Weights of a small contrastive audio-text model: 30.8 epochs.
Rows from block 7 of the audio encoder of a small contrastive audio-text model, named by matrix and row number. Rows with one number belong to one channel. Each number is 500 + 25 x the weight over its row's rms, rounded and kept within 0 to 999. All counts start at 0. Numbers have three digits each. After the name is the row's rms in percent of the matrix's.
After each channel's rows are labels from the 100 clips, of 14848, where the channel reaches its highest value: "responds to" is what is common among them. Only what is clearly more common there than usual is listed. The data: songs of 200 made-up bird species, synthesised, often over outdoor noise.
# convs0: expand pointwise conv (encoder.blocks.7.convs.0.weight, 384x96x1x1), inputs 0-95
# convs1: depthwise 5x5 conv (encoder.blocks.7.convs.1.weight, 384x1x5x5), a 5x5 kernel
# convs2: project pointwise conv (encoder.blocks.7.convs.2.weight, 96x384x1x1, transposed), outputs 0-95

convs0.272 097:508507462491486498483461508478504488519449520502491521476516499535508514465483488484486504499476520527474512546467521487483528491507533471485500461490488498493501485513528495545477516442513493484536542553502493504469497471436495473472518524519487497538485439451482521501500514512477560486
convs1.272 093:489477485505496510518529521505502516497509479552560493466456514470485476471
convs2.272 096:526453494507525444524440497535533534513511480494479506540473514517511491479466505459473525511475510551552484503486501456467498523546485518515476512517499524541483500466482506470465492487499488519502480460498484533444521508481509523494487509539518462494480475480522525502485485487484476487
responds to: downsweep; arch; first syllable: downsweep; fast repeats

convs0.62 099:473504487535501469575535519515511493483471451534508464500461534518557483526493501471499541511512503471491530472507503507473485546475493510494512482467526522492464505517489503509518449505459469554489485504500506507494510472505511479496511444446500481495496498516535522504475497490536529515
convs1.62 094:541534536514522470466473475477497467467490496535547509527499505510506515500
convs2.62 094:432479499510520525495517493509493516480478487474512535530470487494509507449493513527482499502514496471520512502467465529529505453523441501539481496453545482474501509511472510502510487506474562480546517492526492519497512511476443531479505479489559485507512484504488480507555479510497498519
responds to: fast repeats; click; first syllable: click

convs0.66 101:527495466543515482533534514465517498523524452522477514504471488445473486506511453537488487485529510516495499495507490491514472526511493549506542504499550490502520507454484506496470493506488511561445473509518493561542492501493548496501521510479503521489524513508496512528487507440494515483
convs1.66 097:542531528520522524524523508529512514506500504522528525504524514537548529532
convs2.66 084:516482495480472513468541494485484523528502503503484546501439536514517490446504511515516523443482525514498534459515500507480490515532487488495491522499515494466538513534500513463497534494494529508510525452487483474462507499497447504470492464498500451510531555487493493464492523499512540452
responds to: harsh note; click; first syllable: harsh note

convs0.340 098:495510484493505503488517440503495526479482491483475488490532476487516464501554514495512522484483485417521447529510491503516462477483468471454529479492486514501476498503502443516510487479506530519491506448563498522467515523496503540521513464495479468476465489476476513488514530498494473506
convs1.340 099:464457471459470527514483495482529502504502523465459465478491509512518524515
convs2.340 073:467465458476502494490491494491498492496502494473528510501508516535523477492506458517484483508502521480486498476498450550488490469473481439478496439486474532457508521497473527516522457520481515546549466519525505533482509486489509467497545453526500487524462500466479496491504476504454481486
responds to: downsweep; first syllable: downsweep; high song

convs0.68 099:525478508514508550536527513495495551461507491526482470478544502467503508489509496493515498471457517483507474475535497478518515462478491544463491505435541503499473490476507535464489504550502513533496499504514439501519496526519474519532501495476472510491484482474457514494558507484532483514
convs1.68 094:540514491488517571549504519540497505494518518482465463492499501490491495498
convs2.68 110:537513511510490465534455533531523465515482491484466430500483499508516460547494560468524492512499491494481487519541493514495485576490506521472475489508518457527482511483507476524492512496523496470500490527497489437482500491476498555501480486507479502487522477477498476509508472510543508520
responds to: harsh note; first syllable: harsh note; rich in harmonics

convs0.130 102:545475484514497539546562524455518505523544477511471494497477521474524472484524482516518501482520498475509498511558452490536484482494459571514518487503519496469500499482505480527512523524478524571489504499506482481508475502513498516486526504470505502513546467517514516519521521469514507476
convs1.130 106:519549569526548504511507487514465486487486494526486479485503532506507494502
convs2.130 085:517477495541479472539447523513474522545541486517497518472494506502530516512506499477516500503481498547504474468553545496499453507511491487517527517506510491515468510524466493488515531439505493447485517451474518482462451502507525470515522475492479495509489506495483545540479455495503491501
responds to: harsh note; first syllable: harsh note; first syllable: warble

convs0.251 097:529520517520468538516527497495506503499514513423500561482518502491486496487510549551480495460481471504534475512531469572497508456490488520530495547527502484488499513460512500475489497482461472480499510465502482491500529533470491498488498521529540487515489501478458512516512525528530504492
convs1.251 095:493481488492476473483498499488515525550534517532543524519518489481466467459
convs2.251 086:528541497470508530470543491522531473538506548458499454502470507504525522501505500465513490496519453462495487525494480496532512523526509464467467462524459484458484494521516506497489526535480525525509502495494474468530508460497476514521484482531470537470474516473465501513518526446491510505
responds to: harsh note; first syllable: harsh note; first syllable: warble

convs0.36 102:527536526509509515508481490525517489538506479495499521486491544500513514521462491515498519444504467483472507534489467480483492497488513512512520522544536467495537537468512519537475481466457500504467484495509483553474493518514481535518513489516551491507504506506492495477494486484489511393
convs1.36 091:483497463484471517546536517510510508460478454463483486474482485497524526500
convs2.36 097:451477490466524530516535528526514464524523471487530434456484491472511521510523497463481484463472481470518470507495472479510479473525515507503522491451440491483491533515519489509514484514503454501494497479524501490474534497497467507510511481505481514529486504477504506510555503481462432508
responds to: reverberation; text has "room"; text has "reverberant"; arch

convs0.48 101:494530510523524488461517482513500519511506513505482530464502508527533501554503459550499529450482506520507504519515478488511501522476505443503483522524495475536499499464555542545488518474458474482483465485516536531486542462480506502477539526532474502476489527490517510456479508512518487482
convs1.48 091:474517517497484468502509476501496464466487525503486482549553449486490509478
convs2.48 113:510526487542513530466517512496519535509487451505511477507503500555499529427480511492508556504476466512517528531480470495488491469502522512521465481489491478526525492441503531472510528539506519488537489485483510495537510501477501543477490504491475450480513491515508446519523536515499530512
responds to: reverberation; text has "reverberant"; text has "room"; downsweep

convs0.253 099:521499512495534509468510479479484496491491496528501500502548459488534509541532489521563481446458512472503471511467490500493512506491512474486486469426513477524508501490481513527522510462564505500531473513533517482507543497492524514485545501532511493498502506479495537450507488514525474540
convs1.253 092:476474501528546494475477506513534505473451484504497499511522474475539526463
convs2.253 092:491499499531496498488491477461453528487492498490479532502501546556511490453471529498549550503520510538467522534520478498474500491502539486503489498519541453526539449479492496518505525506500463475541469513500508491502527487494529534513493474488534477497499492502551463498487482483527546478
responds to: downsweep; low song; first syllable: downsweep

convs0.94 102:453509485511520486484488484505511496502461520499495485502546483499515491497507500485526501497552509469466520497558510495502494486559540477495467512513527454501472483469518548504501457538513486496514465477503492522475461498529492532498491510456464495467478502500469500469498486423517447498
convs1.94 102:460475469472464518511532516523474479499469458464485492485497506509534517528
convs2.94 115:554537513512469478525487465499504508520490514497488468535486508473532465496454498510532540501532487524458479487498526491493554533548472492466485460517494496500518542532471534512486525506524471502485494503481500457510498495499509508506498492510520468468480553431486479499524534464516488493
responds to: dip; mains hum; warble; first syllable: dip

convs0.202 098:496495505476527508519473449536496468460454500516491444459500515516501496506479520469475506504487543512524500502500525475504479546548483505510485459521536506497497468521491473507499520523507448479493512477485542488518509521486434493500476449509489504467476484488491463479565511517482493524
convs1.202 095:463485471498488470467475496508507509502518530511517511541552493535543521521
convs2.202 087:474526540519526499546453473498494508480470450480474498531485490497516491458495474507483506478512458513507516504490520517504492461436462519495472482457506533525554503464488530479494494463485508494517491462549506527497472520494503476533532479461490523473473500488524543527528517492474504507
responds to: upsweep; reverberation; text has "room"; text has "reverberant"

convs0.358 099:517498501540500482462477487533498543488474485484509535505541494451493523506501489494492467497463507534495472509498485508547493459484495514488517530515533477525509525495560541473494490488487528516520451472556467514517503532500520517516498547483449500524535500538455516503522511466497478524
convs1.358 092:503509484496518455510493482476463542495508474449535519496478450505496513476
convs2.358 093:518510471437544487538487495502506467497502474491519519529544498504562487505444511515506538505489526538467520478466481453507510510524492449462508474510489502517544509466514537497490506493541471504522492511553529503497503486482503491495490464487447496534464495500465483475501507498516489523
responds to: reverberation; text has "room"; text has "reverberant"

convs0.184 103:514509475431529505546504494509474478525499511489492512509507515509516488446530468481480508500545466482502491554508495502485490538502497494498516508519513501559511501535464480471444509533499499497515485493512536535526508519516499475557522440520508467463459516486505446490501493513488496475
convs1.184 093:476480486467475456499516505536508549525480460480479511519523485495528516468
convs2.184 112:486516506506483554494521487516512489493472517473526512514509451472478569452508514480529497543500464506535528532509493488498537527545507510557482524481470476537471499513474494481494484507487536521509489509451452489498523469532511487500488528518465493476491511468491510510541502454503520526
responds to: fast repeats; high song; first syllable: steady whistle

convs0.144 097:509508525483497477490474491494513483521497458513561539457507485473487499486482520533521523469545467515516571512496509525472491508507507506530490492483497478476475521463491541539513499478494490474510500514456536500529502444497497483490458521529524510482510525477543507520435462516489489478
convs1.144 099:564512534525534544506496509529525470479463482504482482480484502490491499522
convs2.144 100:477494510497509576477515522500489477519512499491555535482528514489503521517539479513520516521463489486493538478479500495564474519501505484516513522479494514538542516508480494467514497537474506546512515514531485505420511466503481498505536490501479487521510498522449474471525496537534527493
responds to: dip; first syllable: dip; pitch: middle

convs0.82 104:519480522518483510509506507486523520516527529457498516489542543489537517500506512490494550503506429482521499457561508547515516448533488509503446506535515509500473521507478492509505485495511463500503520502476494500478527478510449489464475521527528529473478522493502493506456486511524446475
convs1.82 101:501489512510513487490524521518474490571545507491491553537507506485523512514
convs2.82 119:522497520496475479550494480496492514514469509502518515507495501471501527458480539512510544534485452513498491539456475488517508509531512526534511496564495508487496491497497486494452510477476451523498494512481475470467569498511510487503481504515463483533442505475536515473510552468484512477
responds to: reverberation; text has "room"; text has "reverberant"

convs0.204 103:535488489510508531469494486487472546450502516523499476468593504489496519518492524481510521499468515440506522517501472523487541479465518531514482523484471506474442514491504509531509534510521515509531526527507492460499528482473482517491513514489527478491505470462462522481515485499495498547
convs1.204 087:510512506484494531529492457469564521496469505538519470455500508502503494495
convs2.204 113:521482512524517497472520464505513528487466501494530528502495548517454517448482469478508513568512475511510504490463523474457511527499498532525490531514477475532494466454482463482472500511516535497546515459500491509474508529474500492472492498499503463456496487499547471477473511511484539467
responds to: downsweep; first syllable: downsweep; arch

convs0.173 101:491520501502502471513482535436512462521521485495508523507454471465491469480507496524486482528548472520496454507531532473508474519504502493533507490560500513499531510453527507481512481474512532524502484497493506528490462513474538485512540481499512509503532494505517540562471517446488539507
convs1.173 110:460488465469470445456473481466464470488493512503500522501507482498500500487
convs2.173 082:516497477474494500497479492483536518483514446521500512551511470541504528523518498501508509476516515505488587503534520494509477523501473498464452504503496503501523535473530497485535487519481489476537465534508544524531477480469560518512527493477550493514503463507491506519470474496505507542
responds to: fast repeats; high song; arch

convs0.72 099:522502508529524527523536512480550466535505480560452483514457520468490488483499481517499501478489531513478520537513464485499500518492488531524538492497564507486503481480514526487504507520475484577523442515483466516491493511507524526501510474444503504512546497511512525515487521476492514511
convs1.72 101:471476482473484501525521524494493531534525471455495506530458501511503507448
convs2.72 088:511528499491505472483498464480514525537486542476498456482498508519510524469508488533496499487549465490505492511433452515540495515510488493484484476514507536474528496530485494511457494537495484546495478485532487517513528513507472490531496471560468477488481500462534511483496556461513530470
responds to: harsh note; first syllable: harsh note; dip

convs0.212 099:511505453498505463504491520515582469504457435471506517509494510468482476499479485561520510456561467494510507515473491512505522499489514514518486509517480502486478515509499512509492460471496475494472496498518529548498509474548515523516498461477530475464489478508490495482465447494515503491
convs1.212 104:513515525517527513508507506500528477462436450493469473477509521484491501528
convs2.212 084:483475497480482566515507531507492469517477488537488493499476488496493502511531492501474497495454468490542558486478518520538458498492497478467497487470525517483497508536501489508530510505483474508539535506506542500477513480525509542493518449468495510565478503553460488491498503558525497519
responds to: fast repeats; click; first syllable: click

convs0.49 104:492457483500466521529528510515554508513489463545518487512475509511528493511468456521500490504536463542526535512503510448507508497518470479515448510514515546487473449505502522512451524504487515509514475560474543515509526472506479516489519481485498506472535492482531514496498508482545489469
convs1.49 101:493527544539534472500506495485466498514500479493501513493490459475456461465
convs2.49 113:524508496484482548486544493468458479453535494532539493499504515490461495516481456499476450551474502513507507486489492480529538455498525505534532514517481517484457486506473478515501500528483507536461537472474537513506485495521493491461521498507514491480465548544495491476493484480455479501
responds to: downsweep; first syllable: downsweep; crickets

convs0.290 100:518517484451533508527511451461474483501485472513532489487482506441493517527514494518520456438505481497466463472468515513534472489512509504497507455474493483482515547519514459498554498500525490506465479511501526505484484467472526503496490509517480484518485500480532509536463514547496544479
convs1.290 097:499501478454465504531529513476440467504509526507493469471512514524487485477
convs2.290 106:516486526489522458500512454484531541472507541475473524495533526508494503461451491502518499516552520515472475502506471498514519493473521482533517514490503489482489461527537528507458493511535479487497477525517504502481538523506458481504490548449563520471489490490548514477507477485500500545
responds to: upsweep; first syllable: upsweep; fast repeats

convs0.109 101:498510547540440541563485491521502473482447460505504497468519517508546511499504540500494538495492498496461509449518492495508497518507501500518478446482521524469483488484516503508499512518496470495491511485452489474525542504465413478494484488503503502505483520499508512513502517509529536523
convs1.109 091:573543536530539520473470485486468473496500490495500509500509509504503488494
convs2.109 122:460540492505487450496453524536493469479522511499544523487546518488503469484507470485442520527490520491512497484475470499502474515518512491507477492497509481483501477485481471532511450505530498536502522469497498510473533474484483464453457497544534492494500531466454493486495472560498489478
responds to: upsweep; steady whistle; first syllable: upsweep

convs0.294 100:472511488522522528493476499485489487477475483501548463516521491511479529530462545453520502480485524512511510478470518535493514480535507497496433501458510474450471497469481517522531450514516488478493483501488514464534527463480471493507505482499530481465471474495494540492517459475479451517
convs1.294 095:470519492472499462529528483466443493542495454499497519497488521478498514489
convs2.294 107:510474476466515515498475501487533511528507474490494490490525459481506507510491501501527508494499537554489537450515533503475487513544515508498529483480475515534520540516532550473526497528514504463479458529499563512507486487522476485496498515452486499482535485469455517482502487472506427521
responds to: dip; harsh note